A small image classifier, trained from scratch.
Model: 2.6M parameters, arch vit, norm layernorm, activation geglu, moe top_k, num experts 16, patch size [4, 4], layers 8, width 128.
Training: muon at rate 0.0031, 18200 steps, batches of 256, held-out accuracy 100%.
Rows from block 2 of a small image classifier, named by matrix and row number. Rows with one number belong to one neuron. Each number is 128 + 32 x the weight over its row's rms, rounded and kept within 0 to 255. All counts start at 0. Numbers have three digits each. After the name is the row's rms in percent of the matrix's.
After each neuron's rows are labels from the 100 images, of 14848, where the neuron reaches its largest size: "top examples" is what is common among them. Only what is clearly more common there than usual is listed. The data: simulated grey scan slices of phantoms with and without marks.
# gate: MLP gate (model.blocks.2.mlp.gate.weight, 256x128), inputs 0-63
# fc1: MLP up (model.blocks.2.mlp.fc1.weight, 256x128), inputs 0-63
# fc2: MLP down (model.blocks.2.mlp.fc2.weight, 128x256, transposed), outputs 0-63

gate.185 048:102130156170149073104136100108133115116103110050128192100081168126215126136165117168145096160116081131146131152122077140073125058089114097171106149136128118098158164155121096188135114157107153
fc1.185 045:129147137132075104055111109103092113177100092076145179130136127196213166083180094131183122103128101116133160130144059118087111155118138081178121101145153086124090093153111142156132098148162111
fc2.185 052:157103108190111174111127126167163144117150103178109149161079170059123132117136152111160084094150117071161136097136123113148113091072159132149166078139104158161136104141151136120137129093133115
top examples: chest

gate.38 156:118180181115114104185139144096165161079160132143122169151097116090145124161116162108115087167108101105151031152093151171147113116141114107107171116164110128076214046176112141147134128134121081
fc1.38 178:131136182180142081152183147122140157137157137149160169158054146080117137111118086109121120190168128085176029160142122194114127139105127078135107121125122126112209112140151128150107119172077094
fc2.38 162:098151058138095160128141108170141163152135178123173126152098170115179164105111127135150105158077118111115116146124104153148113134153138121039189111123139140092139087152135119089125132136170096
top examples: chest

gate.244 084:163171107164116103135071106126144129084147124133158118150098172145153086093118134025162158100106180086172153165105118097100119119132133146154196155126134116181147082084111120117105154163103108
fc1.244 075:109128174170147149112121166117148133130079129155138146103166062069123108142124119063071093159174103148113114112160170146120116143130147139163147142144091120112108104157129132149140101060158173
fc2.244 069:086137125089074163134073101096036125100147117143103137112101191176157081142142096199130133102137099151128092126172097176088111152132109162083110146131114123168176170098079150178148142170167121
top examples: limb; low contrast

gate.238 024:143159065121117110119152096105132078178177094134174086149115165081115167150146137151169135163164116092088199141069102118108151157121109154123047128126059160104160126103176117147082142097125160
fc1.238 025:109129107096153122197081103142122078116157164147093105138151125064163117138100079125132125066073146147200095101132140081193146144089122105094135147073136149147104174143139117146146118087078170
fc2.238 020:132112089131141125092077126124142137117127095213132116106127142130153148174104201152164124110142120111104136123118075138152149101147111081138132114101126104184135173165110110087076099101111073
top examples: chest

gate.118 030:099134206124080052090156070101130091180140121156105187115148152105133168084136150129154067153116133118137094094129083194099120135130149172113182078152095176175109152076175113067100119098141103
fc1.118 036:094129127082095074106148140144156120156153136089102120097073164117132147091136110154102202135160131095142083131115175145146139145129151093106136182133117136216070073119147136112162138138143147
fc2.118 031:115103210173120151132055144153110148100084113147176139109137102110117151156117187187166080134085096150117146142069096082107113117190174087127104103137133154101107138116138107093061142121166086
top examples: limb

gate.100 116:152079112137151085131130112088194101053152090108133087148112169121072156150141110153191079089134135108119074164101124089113091158121175148107064183125074087142118156140086129159145153113096131
fc1.100 127:160084135195099102097100124181139126144064135186140158102142163135120102142092157126111079150141080091188118093151127155154137123110138169133120100115132173138079100138141098199130046118152197
fc2.100 124:154117092096152174131081125137119119155174116110146136152128118167144151095145146137116103140076151135152152157152158127108039161136110185123196101088109116155078030101134084108186131105191158
top examples: chest

gate.210 096:178104095113186081141093119058076144148129155138170119075181107141160113086145153175097149126095083138131109138127116137125079143131125152105103123242132135148188167183164161122094095114150101
fc1.210 105:124088125112080122164184112184186129184126140156097113165089107158170123117180160119124148063141115119132120134116211122201095144128089136111092154133126079124161150119113113052102117132095098
fc2.210 105:153168133106146204147092144132128117144135091120123130094139157091101165060082158141111144151095095139140051169088151159101079125133162128129156187200100140150131137128152110151089138130150087
top examples: chest; low contrast

gate.48 134:103081130146114102097059139120203103106157097107107121177130111111118138189154118119086207163104138171119134109118132117136128108159047190138158083192118157143065076177204149145165130147161172
fc1.48 140:130171133077139109122106104194095138123108111117126123087154173121103181142117057122087137130134077085132105102168144109181155110115158118125165102108185132127121125138151110119140164152110157
fc2.48 125:178120164108088131165180165047163113156117105176124136127162164110117091142146109078148133132115116155143047232077105187088121086117097111147109133120164136121133114122167136082138146151159161
top examples: chest; low contrast

gate.32 041:125065147120108148138155082073192107152126132167127086144124079110118142096144122192131138103115120117094173131175151149119096117084115112129138109081164175110138121142233155127131196165140120
fc1.32 044:124086146157136149159194103136148118133115079085109092119110167122110125144159107151165155109166100094127139114131134130154064122076092082173112086082195119096167144137144155136155073121179153
fc2.32 037:131126159160093186116105162150121195093169184098156134169136157043162141100135029104145141131094123130126099121149112087141187108156131128110131108112102189156142138094162128071130135148133167
top examples: chest

gate.36 026:144084161132176153163123124107198163139128120093059108136129168131070142151113156111170143129121130059111092061158116165159100116180070149195149142118144087144142073116148144152136118098077143
fc1.36 028:130074132129139151123118143101131128110078101168122104127181117081126114198105096107072165141123116177159079116164164119135130170151097194136118152132147117168077105128073089109129119142128145
fc2.36 027:103141129152157075138150165102112153081094156140095166116144087159194145080129122145094118095094206126121115136101181184100147151150059094139179158158101149110104176126146152094087085085133120
top examples: low contrast; chest

gate.159 100:071192095152103130125144090122185153180105123091136103166148127121155125081144095142147202086149156160099176092155056128166124142131145071153094117126130103140145166113119135166106144087127175
fc1.159 093:110165126179120164093173143105136115170141138122129179111133127135129147100177151153136149093171175239094128074087126129119083092105182070126101125106142151105107147125119137109112094139105115
fc2.159 097:129108093104150127138079119149147114148176152128138106168149202107075136149150129116194093144096134127121151155050105089142153160124130121155122137186100170146112103121131142119113092144139112
top examples: chest

gate.86 062:176123139121173150114142116144047142148148111189061169126135125145118097141208111153057088124137121117133141033088066088113121159159110158116178142108146111110145117173139076115150098114151145
fc1.86 061:140092149134124098211094115156094128134166105107140133113116113125143122147168114142128107141188141172088082174057170120134192107166167151174127180091144145107067140142136175160146134127070147
fc2.86 063:136166170132102111122178169119164078136117135111136111114119113147137131170090115176145070120127170199143178109164109086132112150136198155044137135125133113112140113142126144098130141128078134
top examples: limb

gate.94 046:145140162126174132122173091105164139111121146115096176131074101137153128116129212112147082107153168079104140151114159149097152171096101167110147140095090165069152121115045137123103092132162110
fc1.94 040:178163130138130153068124093112139151150184150155143153058115102164139117113079122161121096120103099083127144090185165161108115151134041122165134128131135086111077134119082158166124158134116089
fc2.94 040:156102148155193171158134055168096139155111148102114097144152114102146117106116112145154119152109080125106115139125076130117116182174096124094126142151153119159129183130121102188139112123117052
top examples: low contrast; belly

gate.169 122:139073142099124089128142162076073088131104191074155161113129128095116154143077118103065089152158149109128131107198082080113124110108155078184070123169115163139158111113142095129121107132116145
fc1.169 110:065136163103111172209122135155120203140134110088121075145123154133166100158115107157171097077111087124089137142028149124141153118107173151123166104132075161142095155097062154136120151208169180
fc2.169 135:137092140088147144144152147096100098164189160085228198080094077133132149088127097155142117158155122092135143130179120065079140136132126109095149112125073157088099115091127101105178114089091114
top examples: chest

gate.198 052:127202154149159146123096088180143122102134157129087114125106102120125103154125088086129068107186167205132134132171095104088103099135139157141124106128147187137102150153131113143171090149064078
fc1.198 042:120173108089134110180123104136154079121170147084157125111117063120163155192099129131122133099139097105106113163076154154081167095174142192128062138134142121136070203148109076147075094122100149
fc2.198 046:074163144111085096121108159104163162119188131156134090137135112087077085138124149127154129113090140150139158108099157124147183138131132117107136153115148068156103113118178079140103088138153147
top examples: head

gate.93 141:146089124119158194166141146133160119077132126094150125118066166115065118099094125161103124124140103162134145132151105127147097086149128186185119082136060125208095176132131129089121126138142141
fc1.93 132:141112116103126185127119108106105129150154145137133139132118115069087161123139122151130113052076112120088151089129112123097102090117092128179156127104144144177183181115130106096137129178147119
fc2.93 125:135125124113084139146112078140138192134105110187164126099127138172149123090127153165129086159114140149149129132188080108137078130091158100183192139080100157134154081097151117118177132164103166
top examples: limb; low contrast

gate.175 097:127111156139154150146156142092154159192114121127137100110077129140136141152090149166160084148102140146108114181134132122132117087129139164140149195139056109145145090089107095114090079185108112
fc1.175 089:147127106132143103117149166097153170110178083149157096131128111124130125154148155096124135123161145119184057153154106104094161166128121120060096128178093141135139106151138048134147127151159140
fc2.175 088:091135097170060146092105122142155168144063083136174158149131141079121105079111149121135072180125111147120143112085157126102166103107099119111156134152130126119162058149118088149114098043124076
top examples: limb; low contrast

gate.149 030:143150102179122117147090102112127131160124158076122129114169133145074095039074185131121126105176186075115114078163103124134112118148157159082131141089163090178137160147155112130170130138119127
fc1.149 031:150110119151123191129132091129184149152123120069170063121147074120071124122151132160100077173115146063138091168118116155070080130143163188106078155128129113144094166098121156143120186142102132
fc2.149 031:104090148140100133134144152158148143189127104092130141101159134146151109096083083182199148139137119129119145144163134120117149119157113142124092110126106168168193181132173083077105166163167066
top examples: limb

gate.65 139:135150096118129112175124078123105136168127139127119191141045145124125121126168120065134149120138121170130175137077152115141132133109135138088076204050139158132165139128095169136152168169091131
fc1.65 106:100147145098103139105124138112107155089109166096138184054089134138134136086097147182095187097145164177139111132120150145134131108103164064112139140132084129108129151092097125080117134111136124
fc2.65 115:115118163071101132109092089118116100160147167100135139140134104089108113150102131067114108173137130162117088127103131068108125089117151162153153101141127108161142152187099174123146123204142164
top examples: limb

gate.64 143:173123178074129125095107139197129120121108140125139126125079099106144170100098140117197118087146136086128176124064140073105119095130079051131080142097127158136122152127134196130132083218107144
fc1.64 131:116119092153064061152133136084193100075139087152149107114098102109144095149145084205082184124119096159180148164092168112102126118140138123148107162169111119136084059114146147143086123109136094
fc2.64 140:109110176157155134110082071123064094126075143159063198098129109096107110170157090062101145159130131123125111142120177163120169119162176072110105122145181133122063141073126165154153104094095117
top examples: head

gate.51 160:092096127085151135141170112096132117110143129138114190131100105178131124152163148149160151106098112105114130095137121121104151166130187177142160115104058134198163104053100165101057161116103112
fc1.51 142:134143169135129130138120161140117145085188132138133153135128134173146108144122134131106053101152096114094158128125123170164141075166145133126224106151120093086100081124152113159127141138149136
fc2.51 136:126134086121161094058153155130144132163143137091131128148138148122140144144146112133123168125121168128088160193168143139118226091104083082107096121138115135113069158156138080163131160057145101
top examples: chest; low contrast

gate.43 031:163113195110138113193155162147146102133109151158142066132166175146121126109137122089097144137096130119093065146105127175101119162092087163099120101136138144109140096110122176084101079170093092
fc1.43 028:119099122125133130130103140143131128135097123074141096158078128083164164085148136168080110209104120124137114128112116143102123091134149147171109155174145172071128118097136102139195137074138126
fc2.43 030:179113130150100136151129096091144093083144168097132116148137152094124090139120180067157111176137104126110107126096141153131202108113090119141106122127203147129046131119114151086121148017086127
top examples: limb

gate.254 103:166130117158137158132139120151108116072173100089148121175102151096177168075120116091118034096118112156175221107095107127149107149169155172100109116184169105137139131162144152154159098164170064
fc1.254 102:132126179145112150175155114121082126106098059100151104161077134068138129112155156136115133157128123124141186158119110128151132101112190195203099178159143128176064151078159088116102116137123068
fc2.254 104:125163154099134125130218131111094125093102167164111118090075140126123129173114095114172136164105094127193158128126142103089103166077144126127102108111115114149106115139141129047183147130094118
top examples: limb; low contrast

gate.5 113:093056114167139120139148054123121151155131040114102136171127069197139127155181133110100130096105101133098131133125164139117049063110151101108119101187092099089170127060160117132120145131157139
fc1.5 121:075136134144163134114114137101132154198144132053108067134180119117147110136082116095117140137148159099022154129160061127139174167190143136100104109204119110087138118166122193120169115132097078
fc2.5 128:129051147126134088081088177126155163087190200126183151150099148178133082124162133149120125150153141121170180101160076083172117120149151172125125153082132100120172172060132123125140154117042137
top examples: low contrast; head

gate.50 118:142155130106144080138143113030194153189137098091090129135127128137116140092156093138120115088141056137169158184155145121170132115105121136127134066105083140106133129155089125133136156124116134
fc1.50 122:084133121151132133103168110116086205141091169088119145163139124203179160161143125134142104105105119178110131140130061149144132089137131128134132134120107092149121088161073109116104138106186122
fc2.50 118:162081109163171117147122110119127147106144151167153101083158109151126152125113116118143076184136132174115104138106106121151099072127114165132134096106136190078150144222189162140139108129090130
top examples: chest

gate.122 120:121118087104138137162142180161141076097082064170106167140131125107131135166095091206150073186142163128112176080126148041125142072127143091161193127110116136118134115195125087135152112131187079
fc1.122 112:120196181139109125105104086106159103117139170113114181126119119154088135084158101137168132161154144074151149144105150135109075129101127161179135124108150082109106093103164165104146191130117183
fc2.122 114:134122109173172111114163143134156122105181100141143108097117136155160118135103142085119164160134084071074159141194172126144093078094110154101132075105209148123166092166114138098145113147068070
top examples: belly

gate.205 089:129195084098093169170106136106129141102154093080146102071131128097101145144124164116143149042096174146106110084141090104183161118143094073236094142156156162167140118161130122158132147150111116
fc1.205 093:109119075102138123132088080148122109126143130152159057131131156096119179052120157109135137135143108124119121112212146158128133131149058084156091098175166178122067114119073146068170145127098188
fc2.205 087:153180168133163096154112164117165107167157101159102117131103164130137128110163160151118108156064131108124108087072162118111125150110159150168100105144153107173111151132156079049084054130137129
top examples: limb

gate.246 083:174171146176162113097101103132116112163127140123137056132106111096084209161155123069108151169110121117119106192110140151166077034110164143173104112126135151099111120099130143153109104134130135
fc1.246 082:111057114121137152140103202147118121098094087039136169093120118131148061144133118115093116122149110162101117168151117141061116174103140103143190104110139152128167100158113087134123167154107096
fc2.246 080:172131150108136115102150163102111119171151104181175149100132165140082111181126137144150197050133138112112159083118082103199092115086076165068102175051082075112123088163117161152131158101148146
top examples: chest; low contrast

gate.189 020:115137108132124125182133172131112146155144144128090109200153122153143159154150098100115136159049095166148179174132167085128142111098159124112101078104140097120148087129139074145175149102112159
fc1.189 023:089176106094102177123146161113152142098111142163101099150104149125094181092136170148128121116178147165088110145109104063085144176117165117065064136115115114156132173185091183117114091140116091
fc2.189 018:119158149080118195115092127108185123136190165110144102135149133104175188085197133087191093126142164127095067146185129105142126138188169139167115067100133077119105092119120140126137176121098146
top examples: limb

gate.148 173:131168168164120182118075055149084076089128119151141123096111178071138112070106116126144111114122105121200121088122124111140111068042114086199107097125081129184169174114131114149121137133171133
fc1.148 166:148135112142125133123140147143093127100135183083153049117117194154135090110152136141160106098110090177146119134091135102096069155125094122150128120145104170209138172043167113139108152138128107
fc2.148 182:075127127143130121089158115161119116099134125115102125095200102182148114140125113130147147151129155136173155184135151120157136122093114103084159185113093164072119083132081090090110110127106111
top examples: head

gate.125 061:104094092110088157127158184082169126154179153162130143159105140205105124074092133120166117151156153083169123140091165100204117139171101072095142102141129116076172120173050117112132176170126089
fc1.125 067:175139141178099136128158124163165142135098115116189147095151110117137107171097111154074090085154099141136126111184114119152163133095163168130138117160176137120166116113115163156095109075154116
fc2.125 076:146115172066101145172139150173088151120108121178186107098100150126112134088077135109081147159093136079067089152103225123063119120110152101111145134088101152102117177143158131133143157192130136
top examples: belly

gate.177 100:132067129027122099084117115110173123088147114121071157136152108075154138120168164157156129140175106122127144130136140172081097076161158170136140122141120088154172171142124149147103085134083147
fc1.177 098:151133113067070046153105141133112138144123110087086114111186104120127124104166107169164148207149099153175167138137141195110109061155162149134091167133145091164128110140078173144078170120096127
fc2.177 098:139166157140137146129168069197146131131103162087131127144096145142132130117112085148137076069059145162108131174147153131103164165143096131182138096132081105113149135108166045147089145159094125
top examples: low contrast

gate.157 129:186142120134105154112118053137119153076086154152126113111161147115126180135112135171145141103158184124163088110088149186142096158150115116138131087146110144100122135171122113133113158149124235
fc1.157 114:132144099131139188087147082160113114138102112149146133090144123131144153151063146142114191184150122207111132078154160127091123167144076167094128146192077106100112139096066096095120159164136162
fc2.157 125:144122132116162068154167166084097063151155140111137113121144136182203116153121167119100094119108162142135138106102108111167143119130122154074104125100081132085146173089179109180116099147032117
top examples: chest

gate.145 040:136114137133148124143166116069182207142160062163125162102144146174144088110113163154113150113129162141141098138125176157103143119135183167146142143126089069122099064087171085181103089154113143
fc1.145 043:103121104101119131183129121107095094094129065135068171220116104078089133173175209117126140091103100146079154154117101196145159147112125129124113127162181147174092117162132131116112117127148162
fc2.145 047:136082104097092136116195114108154137203149117112130165126116122166132102088090166179101096118145110120158127146113166145152165076119124052216169157175110134154155155127141088135123188084205091
top examples: limb; low contrast

gate.211 028:084117077102159194140098078111148178155147129147165136054128189136154117187096099172129151126133165109083122150113125126150169112166114159145152125093110107089138142162113113127140092097167116
fc1.211 026:160152179185106058112121114141141144120129169116129088140189138095066126167141122159108132119132080172155130180126151166114127118094134144099155117112165175091137174184133134096161167121071120
fc2.211 027:147117194107107166149075146141108110165189103182097143110135085133116088113113122134125112096112083127109154091132129155156072121186133165106083145133045143162117148131071093107130159127108108
top examples: low contrast; head

gate.79 033:106081154166160156161058098110154131115120159115126106126103156191193129110103180152164151172139159099150078175183157166037146101074119129143090229122125138097135132156115123143101116156119089
fc1.79 040:145048128139129118106087130170113086121120160121048128150098110187120122151121097159185056112181120142100093150123138149108139085101136116113102158092114088128207180161134135181139106219121048
fc2.79 037:116163129114153120157193120195172112100113130128158090157074182057174123150056117154111123182096115117137137063161137111078039111102137155120135100124122159151149075088147106134166135107137173
top examples: chest

gate.255 048:127122099116155120157104094129071124143150190116119078187085151187106113116127175144166113162116111211133148105133128147113154066184087147175104145078141122107124142098193085150143144124143173
fc1.255 045:091103110091120156089126121099131083124085128174206148150125171121103170166139112159133096150231152102123095141085150136050134122116173114111158074141113122155116128174099148120119156057124094
fc2.255 047:141147092188152131078144172087086115161149147159113111114094079095098101139174150073172157122096131106157086108159151131168130151071129152098151195124140125139117169154172219123085131135160118
top examples: limb; low contrast

gate.172 114:167124139124133155099130134147159087055150130052123091171130172202123125114094106134187116101139116145105105070095135166061079150151187066095144180119155195121102076164134093155124126165094156
fc1.172 127:102111163120096133157093097134121201166173178097160141113121153170161178051150108141091075145144155161073122107132106099138104165153157118095175123092146104123204146140146146100180129098111138
fc2.172 127:122113181162173122144177127129118183126161120108130140115162167109166222121103123149159140120133153084101100142079140133105187100158138084202072176119126142103104145136124084141081150146124142
top examples: chest

gate.14 147:079185137133138115121144088142105120114153137183179108146129091099102076121127117196120146173187152120140040125086136192068122085108111158099158094101142155122117099148154126107122101173156173
fc1.14 154:120163141086139147127197164205171194190110128075118183076138122106126162093216144075111117093088126113085179166129102087186119129090194125092077160093095129135118077068122147187152145091102123
fc2.14 143:193081089134146195177143127135165083108191135172159039163106149132150181145090090162109075112077055140142148146121197118086109113127111188185073109138115137117135189108163136136113155073104117
top examples: limb; low contrast

gate.77 031:153171103125101090168095119162180068153087107105137121108147081157142170130101123107234166076103134140158156122137114141120104135121175118083125122110119162064120089130143162073184098165132146
fc1.77 032:181096122111063057147115165122145125196132136089060114172077168105078153080017133128146121141161173175120195099132148104117137150113155088117149137092127074104088114087115105093086130178105139
fc2.77 028:138107150106130124082132148111091060095134122092162134128164071083138123119083129139197139089094142180139130096097097096192082122105140136099135182135091150160168160096158088167154073095165130
top examples: limb

gate.10 027:138149117092126102053111131167159198169180087142104142127149142156151071157150121137107143100160159156142095144172173056132119140158178138135093136080127157143090092081119163150089145102160136
fc1.10 028:099105146129147121114097117171198107104136098083154098139147118110117201058124088156159129081132129136116143092150107062136094096153138135139117160145128071129099121115087147172077141108100152
fc2.10 022:099149108108089158104121048131071132134135129114118100147096170101098124175132141164080117155110143153169158124141202138087119064160119135160146146121126102132187057140123051146163141112121109
top examples: limb; low contrast

gate.146 118:155104194112100131159158153135183127125168099089099156154117118169137049129120099134132147110133134157103101102090137104157104093087194191155160153139142170070089165147172061073139135065104120
fc1.146 107:091074102158128098148058035156122117127107124122127109155124165105134093149155140100133135158043121153153113139150122113136149187180134107124126131129140102202181096118150196188123166138095142
fc2.146 107:150131103180154127128178108084112115105142054090145155127111091216103103113134116122106109101159145148094151124133147143167099146189122188132083116149071105144104085134069108112146134098107149
top examples: limb; low contrast

gate.181 049:154146075060147177138122139111136105136086127131116155148143073198125132167138112136131128098185140175103169115067181131107105129086130117129155154134104088162142138141162052164202132118073103
fc1.181 050:098131148109089103175165094019112149155145112170145121153102138129168098147142156082151134096092159136111107160123074117114132166156083134102106083157121119138110148074113101126057225111129106
fc2.181 042:124148172160111122140136104138109215138217142075170120152121172128129113145161101105138166122169141126079126143152140092159147123143107097109152103071148148086157160162078136137076162129143186
top examples: chest

gate.57 113:140180163101147151129122119128168185124133059131175172148192149111124105100116134081105148073138155068121146078097195090115121205144135117092108132089168072125143110191136128143125103211091172
fc1.57 115:063138181123130127126074155146097092171134151071103160107117103093146142097162120153079093133079120174136104182126157097094168097115158145122114158156137089148163177142153163158098117109189121
fc2.57 118:143088150152125122144147147126128126136120158142122139102139125157111131129177035146147200155094106118122131138136151143127106128176082129116107143121115172101131101177108134100144120116182081
top examples: chest; low contrast

gate.53 051:158083121116171130152153159102121150120131132160130169144219103169164143137106075174095163120131115115156137126112119090100126105098159160130114083081130058082106145103060140164140087202123169
fc1.53 044:146082141152115081095117094108159142126126143084153129113117112166086119168149139096140075152134139172173095097135167141067124118154097146147150121159058062123060138083123155084189174131154141
fc2.53 045:134181085140165062106116146135145156186108105124123158174104102165090117094142132156131162175153135120162078141166100101122096132115117146198124140139064154164141083120150060122143122166011105
top examples: limb; low contrast

gate.27 094:159192113113196143163133159114138113100166161128106077124141144153117090165149140113146120171157079093138110106171145123148082117156147128149062114100121101106180068171095128082176140147140157
fc1.27 099:190152160143125154122185106169138119118158123104117199116101175137097127102079120103142115135050157171176171140169145132139166139114159131141119176180170072172138131095138097073108151107112122
fc2.27 099:134085144130100155140152178137170152135138087108158051149096125102164136191122160054114184118140138112097128151138073087182131184075138112134110152126108137117173165100142138145115096053129121
top examples: limb; low contrast

gate.103 056:165131084193096117130147142100148134092118137126081110108111163145181175133196098121165125125104102151204081153131114197126128124145129102124148104025067125123230132086119117150117083141095163
fc1.103 063:139155150100176127128098141142091134119159131152127147147100163158155112125126074096187169114134087078166171169113152186072125140084092098176153134092123046124186103096133148172081091099102087
fc2.103 061:118159112146090166151131061120173155159125089108108175181133157117107207097110116116111081138123088124116155134177111145124091168141138078193150105140130106067078119149118118135159094138122150
top examples: chest

gate.52 127:152092135135102120136099122121133142141100117131122131141105129064167173113133125160078058070092061188123106098146139162149130194120128161156133089166127120133159094188106144098080117096075086
fc1.52 120:100159161145122145074096130164122102110159112109171185141138145177078137130144108059114120111152112116105133136083148115123111162155075104084131182103138107154183105147129128106169112139108145
fc2.52 114:130133152097106088157098081139094197133092123125118129146159162149162121108079110153141121126171087103129159125153140046142130112111138070207174116098134151064152101156155081138109116161137225
top examples: chest

gate.147 140:162075105164095077135098091106113101109119090131151089113127101173117136122195173168117139125114131150145138143089165173148076113152111163088230122137116150144124110107098135151119102075120091
fc1.147 128:116105133109093168119174174120121112139121137143139156102067145124114131087121103100163086153140140129079114130134150113169145197104124095117149123149155090173096130095088144078152100086117084
fc2.147 150:088156101100126095171155089126143127098117144169116125154127128105114178093141135113145164084117194132146080133153168165059134068186089098174093176130047140133179149142168123163112156142136111
top examples: limb; dark spot

gate.129 145:209086126151084082092141157099137153076172121142130081110118150138120170133100149094140100128125143160100056123108130164121098127144154091087162073121069161096126090154093137153154032100106176
fc1.129 127:127128181140158138194105170136134149127109125127123141145094137145182083135126090116123083142097091062120120095186126144165166100108109157159147142103103137112127136118139133128099149179121121
fc2.129 149:147049130083171169154146154180185169139148143068162199133100068164114124137139097170141203153077174187140100131143132137105138146115094075123102086097080105127143073165071107084150140155110141
top examples: chest

gate.12 078:169102145116083179120070125120102153153113125152118085142127124057141092070139117105119101138122124134114153075159130148127147164136197144126123134153086204128142144146112115121138143151129161
fc1.12 088:130177131162091158100111123161124101150193124135176150131142171145152170122139093100196098117164104135143149106139124129079105158096198189127123171102128160123120052110111118097155138214154139
fc2.12 089:096112147079149084170111143146110083119107168136120116099136170124154171105132159169113110121114141098141118133127156192076127046135088119100086101225167115122121116132142105078118159123131165
top examples: head; low contrast

gate.252 107:130095121129154171144189175140104173168124168101134119155175095041167092207125135168129119086090109115108194140121106126138149143170155172154123173104166133136104113117115123160137158102118070
fc1.252 115:136123187174108079173139140079120149188141154149130159142174118153107160147112131149105158141105133105088125169082065145105081080078123148066152097101118113120143137096093159145134168154068136
fc2.252 118:038097111163143075115118069058136143092163126133123119106183148175132114120149169094148150123196157110122091089071141154123116142128129135122166152155091145127157132113118054131162045117167121
top examples: belly

gate.56 042:155161096076119158155146149154157169169130181182032114080123076149151110123149177096185123129134110155116142147122172148122120143147146100135081114109146164151121091045136086160173144147085075
fc1.56 048:084151124132101116146107154119132144132120126055137125125131122108146159110171148155138149091143101138109192094172142100185094127126086150134113114119160096134111157093165149174192159129137144
fc2.56 043:120165140082107117104106201110141117068116132072115149148084143118122162143054124163061163121136126154098090118121155113106079078112152093123217135112094086155205211123044104076122106172155142
top examples: limb; low contrast

gate.41 111:173129195133138125171110145073102129114077109177134115149106097136072138151101092144093174104152090127101089153120137095093129182140135153128102119150084153107144098121148069081110179148127179
fc1.41 111:123170131142065117134077109119062131132172163163162095186072140130122169155130097129131102138124119145119118132121151080042187125127135115140072160131098186117141166189184127090103120189122142
fc2.41 124:141057129145185095175104170156136111166148116162125159133193084100116150153147146140111179157099150138145067146097073184153123132116215083094171149069157107172140082138123120113110076145111100
top examples: chest; low contrast

gate.143 053:147128136135153088146135081172146123140144204143139124122074125149067068131086095120121113097078147166182060112114127134172134129090151125115134187115144177154083109118151142144113105184117103
fc1.143 044:107107133106096156104133107181130121167107129097122119122074113134143157066187118099101138105086107174164152116127053102103162148112121108129095123102126143136130116084127129127182061125127131
fc2.143 044:151103102132149125148116130098165110092197180067125106127140116139118078098168116102179097185150106101167112088159103167072151203078126076179143112089143088104096107106114120186080124141140141
top examples: head; low contrast